A small image classifier, trained from scratch.
Training: batches of 64, held-out accuracy 100%.
Rows from block 3 of a small image classifier, named by matrix and row number. Rows with one number within an expert belong to one neuron, the router's apart. Each number is 128 + 24 x the weight over its row's rms, rounded and kept within 0 to 255. All counts start at 0. After the name is the row's rms in percent of the matrix's.
After each expert's rows are labels from the 100 images, of 14976, where the router gives the expert most weight on average: "patch colour" is the nearest of a few named colours to the mean colour under the peak. Only what is clearly more common there than usual is listed. The data: rendered made-up planets.
# router: router (model.blocks.3.mlp.router.weight, 16x160, trained with AdamW), inputs 0-159
# gate: expert gate (model.blocks.3.mlp.gate, 16x160x160), inputs 0-159
# up: expert up (model.blocks.3.mlp.up, 16x160x160), inputs 0-159
# down: expert down (model.blocks.3.mlp.down, 16x160x160, transposed), outputs 0-159

# expert 4
router.4 139 [101 104 135 117 142 141 163  90 116 144  91  98  84 127  99 141 116 123  97 122 137 163 161 109 118 104 155 113 125 119 113 137 134  67  92 116 127  83 149 108 140 156 154 173 134 113 147  96 132 120 118 100 112  86 117 154 165  98 144 106 141 155 125 139  94 161 130 117 105 127 186 110 130 156 128 127 177 134 115 142 164 168 137 134 145 126 122 145 127  98 109 105  87 106 145  98 142 116 112  95 146 130 118 101 117 159 131  99 126 118 156 131 140 125 172 165  80 149 120 156 149  72  74 114 144 158 134 102 129 141 177  85 122  67 142 130 106 136 138 122 137  88 134 127 146 131 145 139 134 101 161 146 134 118 131 157 134 116 134 121]
gate.0 096 [134 135 124  78  92 149 106 133 146 131 130 139 124 110 135 127 152 106 131 134 121 120 115 160  90 115 125 119 140 111 124 131 141 146 132 137  92 137 129 124 123  99 205  91 118 153 110 161 140 133 129 133 131 157 110 186 136 141 155  68 109 130 143 146 123 146 115 103 116 131 124 118 129 147  93 101 113 113 132 136  84 137 111  89 130 167 122 124 140 106 139 137 140  98 107 131 158 113 136  97  76 106 106 131 136 140  98 113 155 129  54 171 105 154 112 112 139 117 120 129 130 129 163 153 110 164  70 158 146 137 105 182 156 172 123 176 130 179 113 108 142 140 156 133 137 128 113  81 124 156  91  95 153 119  86 109 142 151 119 128]
up.0 081 [119  98 126 185 159 100 126 148 150 114 124 142 138 124 143 180 106 140 150  92 161  96 132 122 138 131  81  90 138 129 144 134  94 146 143 137 134 117 158 134 108 143  95 164 137 140 138  88 108 116 101 118 107 137 140  95 115 113  84 178 122 121 118 125 171 105 133 151 155 132 125 134 127  79 150 177 106 155 113 137 146 115 161 150 109  92 111 154  92 126 141 108 156 128 140 160 112 130 134 128 148 138 131 116  89 111 125 109 124 135 182 112 142 116 127 137  97 103 120 112 124 164 109 129 112 105 162 110 144 121 122  69 131 122 119  66 129 102 121 172  94 151  78 140  81 119 154 164 115 162 169 122 119 136 155 121 104  98 111 152]
down.0 091 [127 139 102 146 134 128 187 159 122 165 136 124 138 145 179  88 113 143 107 106 147 130  88 118 128 141 107 131 102 127 114  77 159 129 168  90 112  98 117 119 106 110 119 117 133 155 146 169 135 165  92 129 114 123 164 151 102 170  97 140 107 124 137 125 171 134 119 184 138 152 130 114 132  46 129 159 143 150 133 174 169 161 111 146 124 108 132 164 114 126 104 106 148 132 106 125 144 167 147 123 151 143 120 134 135 115 117 126 114 160 100 146  89 129 157 120 109 100 125  82 127 145  96 155 126  94 130  96 133  88 127 146  99 102 188 109 111 137 119 134 128 131 114 154 127  96 149 164 111 113 135 154 124 150 135 151 142 136  97 148]
gate.1 082 [112 122 128 131 123 103 113 150 134 142 155 134 137 115 162 104 157 111 135 115  95 105 134 127 120 185 127 111 165 163 128 134 128 124 146 140 104 126 122 149 102 104 128 105 144 149 120 175 178 122  99 136 122 157 142 135  92 113 144 127 133 122 193 109 111 128 149 145 147  98 115 121 113 102 159 143 112 178 165 111  92 134 153 107 111 105 159 135 124 143  97 100 140 138 115 132 135 112 139 135 149 126 110 146 168 153 159 108 130  95 130 108 101 164 106 123  93 136 149 105  92 106 125 151 128 117 118 195 179 122  86 125 101 158  71 170 149 131 132 152 120 137  93 138 141 114 109 172 137 166 160 106 137 172  89 123  90 118  80 144]
up.1 073 [117 137 150 123 144 141 131 113 146 163 143 108 141 148 116  95 123 128 106 108  79  78 138 138 127 130 146 131 152 155 142 143 114 111 130 152 152 130 100  97 118 109 183 132 135 126 105 129 145 142  74 128 110 125 135 135  88 143 156 116 122 139 167 134  86 127 105 147 145 148 159 147 115  99 138 141 156 164 174 148  89 125 124 138  99 123 186 137 139 147  89 101 104 144 145 106 148 131 102 164 159  92 103 111 169  86 144  81 112  96 142 129 117 141 165 143  95 157 149 151 130  94  83 161 130 139 140 148 129  97 134 110 122 135  89 165  93 141 120 137 120 122 106 181 130 151 104 148 139 132 178 127 124 156  89 165  93 154 112 110]
down.1 099 [175 118 151 156 102 122  69 119 107 142 129  86 166 111 106 180 135 121 151 145 115 134 142 121 122 139 153 134 135 130 118 119 177 132 145 111  92 137 145 103 162 119 128 170 103 151 130 130 112 134 176  90 147 143  68  90  92 129 114 135 120 111 180  71 164 143 113 152  94 104 166 131 117 148 133 107 101 142  82 101 156 157  95 135 128 140 109 166 138 123 128 111 119 164 127 130 115 138  95 116 167 112 107 132 100 142 102 115 113 140 151 146 127 149 101 120  75  96 131 130 155 125  94 129  75 159 138 126  82 117 139 113 134 140 108 123 116 115 100 112 116 158 109 137 103 137  98 162 133 146 123 118 114 100 109 150 123 106 134 169]
patch colour: brown

# expert 5
router.5 130 [139 103 137 141  87 157 122 147 111  88 163 161 149 128 103 144  96 126 121 142 129 122 107 103 149 156 144 119 136 132 120 118  91 128 133 113 124 165 119 115  85 105 110 102 119 161 126 148 122 179 126 152 138 138 111 154 101 147 110 135 156  94  94 130 150 147  93 140 166 187 113 128 130 120  95 144  80 103 118 120 105  83 129 124 132 178 114 101 143 145 158 155 132 156 125 157 120 155 145 151 145 169 131 136 106 102 123 122 150 182 105 114 135 129 128 120 160  86  85  88 108 188 158 138  97 140 122 166 113 111  78 162 157 157 154 119 157 111 124  99 122 130 136 146 136  92 128 100 105 125 123 141 146 142 161  78 152 129 116 126]
gate.0 105 [110 123 104 150 157 113 136 140 141  90 144 133 132 150 146 122 122 147 148  87 126  94 104 144 116 112 101 111 200 109 136  98 147 121 133 120 114 121 155 102 113  93 140 161 116 129 119 115 148 114 131  88 130 182 182 129 121 117 109 134  68 136 154 104 147 135 136 171 154 115 144 168  95 128 166 131 147 154 128 122 152 148 186 137  89 130 110 147 103 133 107 103 174 138 140 148 136  83 124  84 139 115 158 159 154 138 116 149 128 121 164 167 174 127 104 115 131 137 148 158 115 121 114 118  72 136 119 146 135 128 151 104  96 144  91 134 120 113  96 134  93  98 112 161  83 157 115 147 125 176 149 114 119 139 118 149 124 144 117 156]
up.0 084 [183 153 153 110 120 116 117 105  97 143 104 147 116 117 106 123 126 124 152 162 155 150  97  88 138 154 149 112  93 180 154 182 109 118  99 145 116 115 137 136 119 135 138 124 150 153 123 158 120 145 105 150 126 135 112 162  66 151 173  92 189 139 115 110 126 127 103 111 101 152 116  84 137 118 122 134 113 147 122 137 124  96 113 118 122 116 159 104 150 130 110 114 135 128 136 135 109 160 163 171 130 156 154 120 119 133 142 103 127 131 104  98 112 167 129 125  55  82 115  88 112 104 133 145 167 117 132 114 154 109 107 163 149 155 160  88  89 166 150 102 129 186 114 132 134 128 126 131 145 150 131  94 106 126 114 113 107 118 133 108]
down.0 100 [116  97 102 132 126  89  88 129  66 125 109 120  99 127 101 159 146 119 111 114 117 160 125 122 103 111 122 144  84 115  89 136  91 100 106 125 151 100 132 162  94 140 108 129 166 133 129 151 108 155 135 144 143  73  91 126 173 139 171 101 152 155 139  79 133 137 156 111 114 126 111 125 100 160 139 120 133  73 132 136 157 167  76 134 122 144 108 115 131 108 163 157 154  98  86 102 132 126 114 151 124 124 137 128  91 113 151 153 170 127 128 135 120 146 131 103 137 135 130 105  86 108 128 123 145 160 139 150 112 138 136 151 190 145 104 150 143 117 120 126 143 124 107 112  94 113 142 116 115 100 158 103 133 139 156 106  93 108  57 119]
gate.1 121 [186 148 105 141 114  90 137 136 102  94 109 140 117 145  72 102 136 133 139 135 121 103 122 104 118 115 143 163 120 157 136 131  89 106 122 148 105 154 145 110 113 142 101 119 136 132 143 128 109 163 111 124 108 147 105 146 124 161 130 138 133 124 102 138 134 164 111 128 135 140 127 137 147 114 147 154  87 128 116 105 127 102 139 127 163 136 134 100 124 142 143 132 116 172 151 156  84 177 156 143 152 123 152 158 110 119 138 110 140 162 176  95 161 141  98 127 114  83  99  99 106 158 179 161 145 150  91 137 131  96  82 161 144 166 131 110  99 162 151 115  90 146 147 140 132  86 129 128 165 145 112  82 119 124 144  89 112  70 141 177]
up.1 102 [156 111 172  97  90 156  98 108 160 123 115 127 115 130 151 133 137  87 106 139 127 107 102 174 116 172 105 164  69 107 139 125 111 114 149 147 111 129 148 150 103 150 146 149 137 101 149 157 120 141 111 129  97 140 189 151 133 150 128 131 107 124 100 129 118 125  91 139 115 142 110  48 127 126 135  82  99 108 124 124 122 110 151 112 134 141 140  98 101  96 144 142 165 117 119 140 108 158 132  65 151 119 113 117 139 129 137 124 119 178 104  93 130 141 134 149 115 101 122 125 157 116 126 118 142 163 100 108 142 125 137 115 117 140 118 186 150 144 107  85 116 163 128  95 158 143 133 151 112 137  95 108  87 141 156 113 160  88 106 167]
down.1 097 [102 119 118 158 118 108 100  83  87 115  94 150 138 164 149 175 113 144 147 137 115 133 122 117 147 119 176 114 126 131 119 115 111  94 142  87  97 131 112 165 130 128 109 112 131 137 109 127 166 112 144  86 119 181 112 175  96 127 114 135 119 134 123  90  84 100 132 159 154 133 119 141 136  95  47 122 109 136 100 119 142 152 130 105 114 100 128 150 121 118 111 157 137  88 130 152 124 148 166 143  60 117 166 117 100 113 146 113 116 141 109 133 160 110  79 170 119 136 151 110 104 129 143 120 116  98  80  90 146 125  67 134 141 127 128 168  69 108 148 118 118 131 140 152 148 135 126 137 136 126 105 125 134 139 135 140 118 150 135 141]
patch colour: blue

# expert 12
router.12 106 [144 163 118 109 139 127 149 125 136 132 151 138 144 122 143 110  94 131 124 165 103  90 131 153 161 108 145 131 108 137 133  84 132 137  94 128 151 115 149  91 126  93 116 132 126 109 105 146  99 121 120 167 120 140 112 132 117 151 134 118  87 127  93 100  90 154  92 164 168 175  94 179  78 120 158 115 172 144 116 125 136 117 124 127 129 145 127  98 152 128 118 109 108 133 157 136 117 138  90 137 121 141 102 176 148  77 166  89 127  94 168  98 152 160 157 104 174 144 162 132  88 145 119  97 164 140  85 139 149 113 116 116  98  96 159 130 118 113 168 129 134 116 104 139 132 108 120 153 102 118  76 146 113 139 100 124 125 168 148 145]
gate.0 102 [113 123 136 185 168 144  88 128 136 142 112 157 162 120 135 152 146 124 123 168 148 134  88 115 121 160 117  97 150 128 132 146 125 127 132  98  89  84 104 147  96 115 108  98 139 136 104 125 112 117 135  99 136 144 141  94 105  90  86 130 149 114 177 139 148 108 147 139 150 128 104  78 161 128 105 135 150 174 135 119 126 162 151 136  44  93 149 136 123 100 117 149 139 101  88 184 152  98 105 132 153 160 172 115 123 138 128 124 208  96 142 114 131 144 113 109 114 122 155 140 155  95 152 119 137 114 150 132 170 104  94 135 120 132 125 117 128 139 140 133 144 165  87 132 112  98 149 129 109 134 147 146 139 112 142 130 124 122 139 128]
up.0 094 [136 131 153 151 161 161 122 168 124 163 118 140 132 103 121 115 149 126 123 144 150 124  87 123 122 136 124 112 150 128 109 162 118 147 103  99  58  73 112 148 108 107 127 112 162 135 109 120 114  92 124 127 126 135 114  99 109  89 110 118 136 105 171 123 130 124 131 145 169 141 100 104 147 110  93 122 144 174 149 133 101 164 141 153  76  97 144 121 135 104  80 124 115 100  94 218 142 124 108 130 144 151 171 140 131 102 140 109 163 103 165  95 154 158 138 101 125 137 182 134 146 116 156 121 141 120 139 151 175  82 110 137 116 135 126 115 122 153 122 135 137 158  89 137 133 117 146 118 127 130 178 143 153 122 111 117 110 143 105 147]
down.0 102 [155 159 143 143 149 100 121 119 139 113 140 145 137 108 119 120  82 121 162 128  98 186 171 114 115 108 113 153 144 141 114 117 118 136 164 128  95 135 142 131 143 166 134 116 160 122 151 131 145  98 109 125  71 187 169  86  85 147 161 106  99 139 146 183 114 172  94 141 143 127 129  78 133 137 104 141 109 130 121 145 119 122 150 111 152 136 143 121 132 130 153 119 146 115 160 107 140 133 118 118 126 123 181 144 135 142 183 180 176  97 144 121 142 149 130  69 130  94 111 121 123 157 137 110 136 125 114 139 150 120  94 124 141 116 120 130 103 139  85 133 140 148 100 130 152 160  99 168 130 140 145 150  98 139 111 135 119 124  68 100]
gate.1 122 [121 139 153 161 167 170 132 129 126 162 153 118 126 149 112 119 131  99 113  74 110 101 118 155 177 116 153 122 124 120 164 137 105 111 130 137 143  96 121  61 115 138 114 142 121 107 143 127 117 130  93 121 105 129 127 140 126 124 129 165  97 114 124 151  90 105 106 201 102 128 143 143 112 148 106 178 166 157 150 120  85 127 124 129 144 124 183 151 138 125 102 127 110 144 166 152 119 124 155 149 163 119 131 144 115 107 122  78 130 108 161 119 120 128 159 140 122 119 168 121 146 116  64 164 132 143 171 118 112 137 158 100 150 126 118 166  77 128 127 123  86 139 149 170 109 108  77 149 141 143 120 129 112 157 114 128 143 133 120 157]
up.1 136 [162 162  94 140 139 103 122 154 133  83 125 105 148 110 117 139 113 166 175 100 138 157 154 101 140 134 140  89 106 168 113 150 159 168 167  98 140 171 131 168  97 127 117  82 115 135 135 139 151 140 116 133 157 151 115 109  99 136  95 130 163 101 129 145 165 126 155 109 152 103  92 143 161 130 116 135  95 138 102 151 100  94 136  99 113 111 131 156  95 151 126  87 143 121 127 121 130  84 141 159 137 139 136 130 104 113 100 132 154 108 110 123  91 128 116 115 131 104 121 106 132 151 155 119  98  80 159 125 146 109  87 153 140 169 109  75  89 127 122 173 136 126 135 154  96 128 145 143 144 138 157 119 116  82 149 104  98 149  95 101]
down.1 110 [132 124 115 130 120 102 101 104 173 130 102 142 156 149 118 137 126 128 112 163 122 154 154 118 128 113 109 149 121  90 106 131 116 157 123 101  99 129 128 151 126 154 126 105 138 147 150 145 123 100 194 114  96 166 128 121 114 156 145 135 120 103 130 174 177 132 113 108 108 154  97  74 137 188 168 112 163  97  88 144 100 135 122 141 142 144 130 138 124 113 106 126 101 117 150 123 163 128 102 157 122 109 218 105  74 131 157 144 133 154 133 167 101 143 115 142 112 158 156 157 123 122 117  99 140 131  75 141 161 120 124 103  58 152 151 152  97 144 114 134 137 114 135 139 142 146 103 137 109 144 136 132 111 112  98 120 134 121 125 105]
patch colour: brown; grey

# expert 7
router.7 134 [122 128 107 155 121 114  99 102  70 117  98 117 123 174 134  92 103 164  87 157 120 138 110 141 131 108 157 139 118 154 129 152 112  91 118 124 165 150 110 106  95 116  80 136 135 137 145 150 188 148 144 151 158 109 132  90  79 155 153 135 154 130 160  80 119 138 135 119 158 124 101 156 130  93 170 109 142 131  82 120 142 118 134 155  87 132 120  96 155 162 128 108 129 143 125 136 133 101 105 174 165 134 143 155 171 150 162 142 134 112 148 155 139 122 139 139  90 166 117 114  97 147 137  80 109 111 153 142 132 145 111 118 103 108 110 113 139 120 167 150 125 100 133 137 129 160 145 162  93 132 178 132 125 127  96 154 121 122 131  96]
gate.0 095 [140 147 131 104 134 121 116 153 131 115 110 121 134 123 151 108 183  56 114 143 124  81 109 131 103 158 139 136 149 147 120 150 118 121 152 142  70 130 147 120  87 102 149 147 138 135 108 119 137 151 103 147 116 102 148 169  92 151 140  87 193  86 128 147 122 153 121 110 129 150  96  90 107 143 118  96 112 113 148 136 117 138 124 127 195 123 130 116 119 125 123 136 124 118 133 115  92 141 142 142 130  91 129 118 133 135 115 124 134 146 109 111 166 165  94 108 138  93 101 105 168 116 159 150 143 142  93 155 175  96  88 175 149 126 143 137 119 156 128  81 113 176 137 112 155  97 133 100 139 154  96 107 100 121 139 105 118  82 123 133]
up.0 104 [164 163 126 100 138 102 109 136 146 105  86 118 100 149 106 135 169 126 113 129 135  94 139 148 106 104 139 144 128 168 133 178 129  89 114 111  83 119 152 113 135 114 160 105 165 143 127 158 112  97 100 139 131 140 125 125 106 110 127 113 128 104 129 148  70 141 129 101  82  83 108 112 151 136 127 151 155 138 127 146 112 136 169 106 130 102 141 128 148 118 112 106 146 109 131 143 136  94 147 108 148 118 187 138 125 150 134 120 161  80 146 125 142 162 129 154  83 165 148 109 137  88 148 134 148 107 124 120 169 111 150 135 167 147  84 122 105 201 114 130 123 156 130 164 169 131 145 105 158 141 143  99 107 109  90 108  83 138 131 138]
down.0 102 [101 137 188 152  95 133 153 154 123  95 129 123 117 148 118 136 110 124 145 114 100 128 113 129 141 123 121 117  86 104 154  96 146 121 125 167 103 120 132 107 181 147 135 129 145 150 111  94 101 101 124 102 151  86  61 159 135 118  96 105 128  96 127 139 171 127 147 157  87  80 140 116 168 138 127 178 123 170 137 117 101 123 132 109 128 142 121 130 134 121 115 140 122 128 164 127 128 115  84 147 156  98 114 127 158 139 115  91 110 111 133 112 126 139 146 134 165 136 136 108 155  94 151 137 153  98 164 112 110 175 156 128 149 134  78 147 118 155  97 163 124 103 119 125 144 120 109 118 148 140 147 110 153 116 114 133 139  94 216 106]
gate.1 146 [132 154 161 147 187 145 137  97 115 129 134 125 117 117 123 134 114  92 131 119 155 162 131  89 136 106 142 112 125 154 136 141 141 113  85 144 159  98 130  68  92 167 128 191 140  78 135 119 126 139 113  92  93  80 144 152 118 102 147  99 152 153  99 138 121 130 127 122 122 119 171 101 118 136 111 117 166 136 112 132 133  94 148 133 130 142 150 147 118  97 109 120 135 123 163 128 121 166 137 159 149 147 112 114 106 146 113 126 115 175 148 130 138 150 150 163  53 103 105 131 125 103 106 152 139 147 118  99 118 120 151 117 162 102 180 142 112 126  97 114  96 157 137 125 110 140 127 153 140  97 132 133  68 152 170 102 118  96 127  99]
up.1 181 [116  87 127 105  67 139 115 141 166 117 143 147 163 107 149 150 136 135 154 131 144  97 113 147 113 128 121 121 149 105 117 144 124 142 173 115  81 136 142 151 143  77 144  72 107 185 117 145 132 103 107 128 123 196 136 133 137 134 119 117 102 103 149 130 152 122 120 147 153 146  98 124 154 122 109 141  73 154 162 119  94 145 122 128 108 135 119 134 114 120 120 145 158 115  86 156 140 112 148 102  89 115 166 150 124 139 120 121 122 124  84 149 100 121  78  77 175 115 128 134 144 145 154 135  90 136 126 154 152 107  90 135 118 184  97 133 131 135 115 144 122 120 131 151 124  92  96  99 121 171 129 100 169 132 121 125 140 134  92 161]
down.1 129 [123 143 115 131 137 163 132 173 126 134 125 117 138 129 161 151 113 122  95 148 125 106 132 140 118 132  96 140 132 110 117 128  76  91 129 147 124 115 136 146 134 150 146 103 167 169  69 136  78 110 115 112 107 143 143  94 174 145 110 144 125 115 115 154 115 114 144 203  45 118 160 129 160 105 177 109 123 141 150 131 143 113 128 171 123 140 156  82 135 145 123 123 114 141  69 146 140 160 197 149 125  98 146 116 143 171 131  94 123 116 113 102  98 100 117 120 120 130 112 134 154  94 142 146 119 121 135 115 129 127 149 122 139 121 102 161 112 141  67 153 141 127 127 138 114  87 154 122 112 140 161 137 116  96 119 123 129 152 127 140]
patch colour: pink; white

# expert 8
router.8 112 [ 88 119 175 113 118 173 126 119 152 151 106 135 163 126 175 146 137 148  91 157 149 138 126 169 124 135 162 169 115 144 140 152 115 149 156  97 100  95  97 154 159 110 136 114  98  96 114  92 109 114 117 148 128 141 116 130  83 119 135 150 173 101 158 113 152 127 109 128 146 162 104 124 169 139  85 139 120 128 146 126 136 155 147 129  98 102 102 141 142 120 141 145 143 106  90 156 175 118 120 149 121 175 132 148 143 100 140 117 145 135  82 145 146  99 130 139 141 149 129 156 158  95 163 135 127 151 137 126 139  94 116 119  72 136 179 113 103 141 154 168 138 102 111 111 115 140 160 126 100 129 137 170 170 126 167 155 165 142 139 149]
gate.0 087 [161 141 100 137 121  87 158 142 104 131 144  82  87 132  99 123 146 128 151 109  41 167 126 129 156 114 148 119 138 160 105  81 150 127  92 175 127 103 139 116 102 124 136 158 153 151 147 120 113 162 117 149  91 151 121 129 102 163 107  75 164 152 115 103 126 163 141  99 124 111 134 150 113  95 157 114 118 143  96 158 160 121 147 111 128 143 107 103 105 141  94 113  89 137 168  89 139  93  94 141 130 141 100 116 141 136 140 127 123 136 151 163 154 171 136 128 105 118 173 163 101 141 106 136 138 121 128 164 114 116 165 147 107 111 156 117 146 152 133 138 106  92  88 122 117 168 122 150 157 106 139 130 128 111 123 105 102 121 113 122]
up.0 087 [121 158 130  92 109 100 106 118 157 104 124 150 156 136 130 130 132 133 134 170 146 124 104 120 117 134 123 114 116 139 117 154 157 125 149 123 133 158 138 141 121 114 138 100 118 130 140 169 146 120 110 115 158  76 136 132 140  75 162 143 141 100 140 132 109 131 113 137 131 127 194  99 130 138 118 114 149 127 144 100 107 132 113 116 140 118 112  93 159 127 160 111 167 118 125 107 134 152 169  96  97  87 155 154 150 158 130 122 173 134  80 127 112 113 139 110 131 166  91 121 104  51 137 106 142 124 123 163 167 155 133 149 114 124  82 125 111 126 144  97 160 145 112 143 150  83 115 158 137 119  68 114 103  98 136 113 115 190 129  68]
down.0 093 [149 123 129 119 132 102 134  93  64 105 105 137 102 152 131 154 147 142 129 122 114 121 141 155 110 101 125 120 130 101 124 118 113 160  90 117 149 134 128 108 111 163 112  89 130  75 157 134  85 191  98 152  92 165 116  97 113 143  94 135 140 141 154 112 118  80 129 143 131 112  88 117 143 142 112 187  81 102 106 125 122 115 111 181 147 139 123 139 111  93 123 142 107 136  96 123 135 121  86 140 138 163 130 133 120 106 188 187 143 125 120 145 155  98 145 139 134 137 101 136 104 138 141 143  87 141 149 118 126 100 142  70 140 137 137 162 104 116 121 160 132 100 150  81 131 151 107  96 119 120 150 138 112 153  96 128 126 111 124 151]
gate.1 095 [153 113 120 160 158 113 133 145 128 120 172 136 113 110 118 134 100 131 137  93 114 132 115 128 139  90  91  85 187 150  97  93 121 127  79 124 122 136 149 111 114 130 129 131 126 131 167 119 127 121 110 126 140 159 150 166 149 154 112 143  98 121  94 117 157 143  98 159 169 116 140 153  98 127 145 153 108 132 132 148 134 113 100 133 130 166 171 156  81 159 118  78 144 169 139 123  87  98 150 148 112 134 158 139 136 111 116 116 129 139 163 157 172 128  89 140 120 113 105 100 111 160  93 143  73 106 143 125 115 112 127 113 153 135 132  98  98  97 126 112 109 123 160  97  65 114  98 150 164 159 135 110 110 155 140  94  94 111  92 137]
up.1 072 [141 122 133 130 157  83 121 135 148  73  91 102 157 152 115 154 178 132  99 171 105 111 165 128 139 132 123 144 157 108 126 140 143 135 144 122  88 107 124 124 121 135 123 134 143 113 126 115 124 142 106 178 113 127  76 110  63 173 116 110 159 106 127 172 119 127 138 116 126 147 139 120 110 154  65 177 122 121 160 127 108 144 151 134 157  98 119 127 158 117 149 139 121 109 106 116 136  77  89 125 146 122 120 137  85 149 102 142 163 124 111 136 129  97 127 167 150 140 180 156 161 130 164 101 132 137 163 133 172  90  97  95 116 138 172 124 119 138 114 177 137 142 143 133 125 131 169  93 130 143 113 121 114 111 128 143 150 136 104 140]
down.1 097 [109  87 109 149  88 108 166 123 127 116 137 110 137 154 136 107 102 143 146 119 159 141 161 162 125 124 116 126 118 139 180 117 133 163 106 112 136 125  89 143 138 129  76 148 107 143 128 123 119 135 121 149 144  88 148 103 131 104 116 100 131 135 122 120 166 118 139 140 142 122 138 112  82 174 158 124 109 108 153 103 170 172 165 118 113 138 174 121 124 150 151 111 107 105 154 131 178 131  96 104 102 103 152 109 137 136 131  68 114 120 151 142 112 136 121 157 104 106 173 146 130 144  94 149 145 141 142 147 148 123 157 109 120 103 168 143 169 136  74 106 104 115  88  88 150 162 136 144 120 145 171 117  95 162 110 152 169 168 150 125]
patch colour: brown

# expert 15
router.15 103 [172 153  64  97  97  88 147 125 151 138 142  94  95 134 119 152 128 139 174 154 112 150 122 119 129 157  99 103 154 155 112 124 139 102 128 140 165 147 164  98 135 116 120 143 118 164 149 162 118  91 104 148 101 118 125 170 129 154 106 132 125 135  97 123 121 152 164 106 108 121  89 153 111 117 170 138  93 113 146 133 171 146 103 133 157 141  97 141 126 146 136 106  98 120 170  98 101 121 132 150 107 130 121 141 104 190 149 145 154 128  92 144 121 154  92 147 142 127 106 127  97 148 119 144 119  86  99 105 133 121 116 171 109 139 127  92 114  92 131 149 159 133 145 109 140 106 131 144 161 159  88  86 145 135  94 126  81 135 150 153]
gate.0 109 [129 127 128 120  81 141 130 112 115  93 157 157 139 169 133 109 122  94  94 142 100 106 125 134  97  90 159 167 124 115 134  97 127 155 141 136 116 135 118  99 131 107 165 178 169 152 121 147 126 148 160 115 121 113 155 142 132 139 147 109 108 114 125  93 120 159 113 140 164 133 168 126 114 106 145 116 115  96 103 123 196  96 127 156 121 172 106  88 131 151 167 148 137 139 138 125 100 177 114 130 149 148 134 144 133 137 151 172 119 193 125 146 142 113 161 124 124 105  65 135 123 146 136  97 101 130 119 151 121 118 148 145 118 105 106  95 190 102 143  81 155 123 120  96 147 123 115 117 118 124 117 135  86 147 140 125 140 138 171  91]
up.0 092 [143 105 149 154 156 134 127 132 161 183 106 111 122  96 138 151 146 125 131 138 147  88 125 118 141 149 110  98 108 142 181 163 132 147 141 120 137 139 129 145 111 145  96  84  98 119 117 122 121 114 115 152 132 166 134 110 123 134  91 117 148 161 147 170 123  87 141 126  70 122  71 109 156 132  83 133 150 140 165 114  90 153 142 125 118 104 160 168 153 118  85 110 114 108 115 124 143 108 132 165 123 134 117 116 132 150 110 108 134  71 133 136  98 148 117 109 127 136 186 115 134  82 119 141 140 137 151 123 128 119 107 129 131 161 162 154  55 139 123 173 110 141 109 159 140 104 124 121 141 128 147 128 194 101 120 145 129 140  90 143]
down.0 106 [121 149 130 112 105 170 152 166 124 138 157 100 133 166 102 113 156 108 109  97 185 111 108 122  92 174  99 183 128 160 106 102 122  96 146 156 135 119 130  93 110 121 149 137 132 109 133 141 129 164 198 100 151  99  87 122 117 110 124  88  89 135 121 137 137  99 151 112 159 164 147 122 109 160 151 144 105 144 135 139 122 126 148 125 117 125 134 128 133 129 179 120 131 149 130 106 168 132  98 149 161 166 102 131 114 127 128 168 140 157 137 100 113 160 166 167 140  87 137 155 116 125 106  82 164 136 113 130 133 178 128  81  98 156 133 114 156 121 102 120 151 127 140 126 122  95  96 102 157 141 133 113 104 123 114 125  95 115 123 100]
gate.1 119 [125 151 141 123 121 131 153 133 185 143 127 167 144 128 159 154 134 129 101 131 156  73 130 141 127 119 138 156  81 152 139 158 102 106 135 133  81 102 115 146 129 133 157 142 147  71  86 108  75 151 128 164 104 120 141 108 155 157 130 120 150 122 126 166 119 115  75 131 102 162 137 140 107 115  96 136 147 123 138 106 120 169 126 136 149 115  98 102 135  88 187 153 125 102 115 116 141 158 102  97 122 134 155 169  82 102 153 113 105 125 122 106 117  98 106 125 179 148 103 129 134 116 145 124 128 161 152 177 140 110 102 131  48 146 143 147 163  97 147 123 133 136 127 136 146 113 144 105 118 140 116 142 143 145 132 132 159 147 119 148]
up.1 136 [122 137 117 153 156 136 104 119  55 135 120 112 137 118 114  88 147 130 143 136  81 158 119 120 125 112 121 115 144 110 106 131 136 174 157 105 153 138 101 140 117  90 115 110 135 162 160 128 185  98 157  80 171 153 119 135 115 110 115 124 124 123 123  80 133 157 181 131 144 100 112 108 146 132 147  89 124 123 101 137 140  97 135 105 105 133 168 139 116 144  76 119 123 146 126 167 128 104 160 135 127 150 101 106 176 161 122 185 138 140 104 130  97 142 130 106  84 120 145 112 115 127 150 112 119  98 130  75 117 128 143 143 186 124 136  99 107 168 115 131 158 107 116 115 127 121 132 128 117  76 129 148 112  90 130 111 120 113 166  93]
down.1 119 [124 152  80 120 139  96 117 128 104 132 151 126 127 142 130 160 138 117 122  85 143 127 121 103 148 123 132 136 125  94 142  99 154 173 163 145 118 125 114 116 148 121 121 133 109 125 128 128  46 120 136 109 161 146  97 103 131 113 117 142 116 134 132 174 118 134 164 147  75 100 131 191 117 120 141 105 149 139 145 126 105 121 158 141 141 170 176 172 152 176 140 119 151  70 147 129 107 108 169 134 144 144  98  92 121 130 119 131 139 121 131 120 113 106 178 114 115 164 126 144  94 178 138 137 142 115 142 164 115 144 121 134 120 109 157 156 131 150 123  97 161 162 113 141 128 154 134  65 107 140 128  87 124 154 133 160  73 130 117 134]
patch colour: brown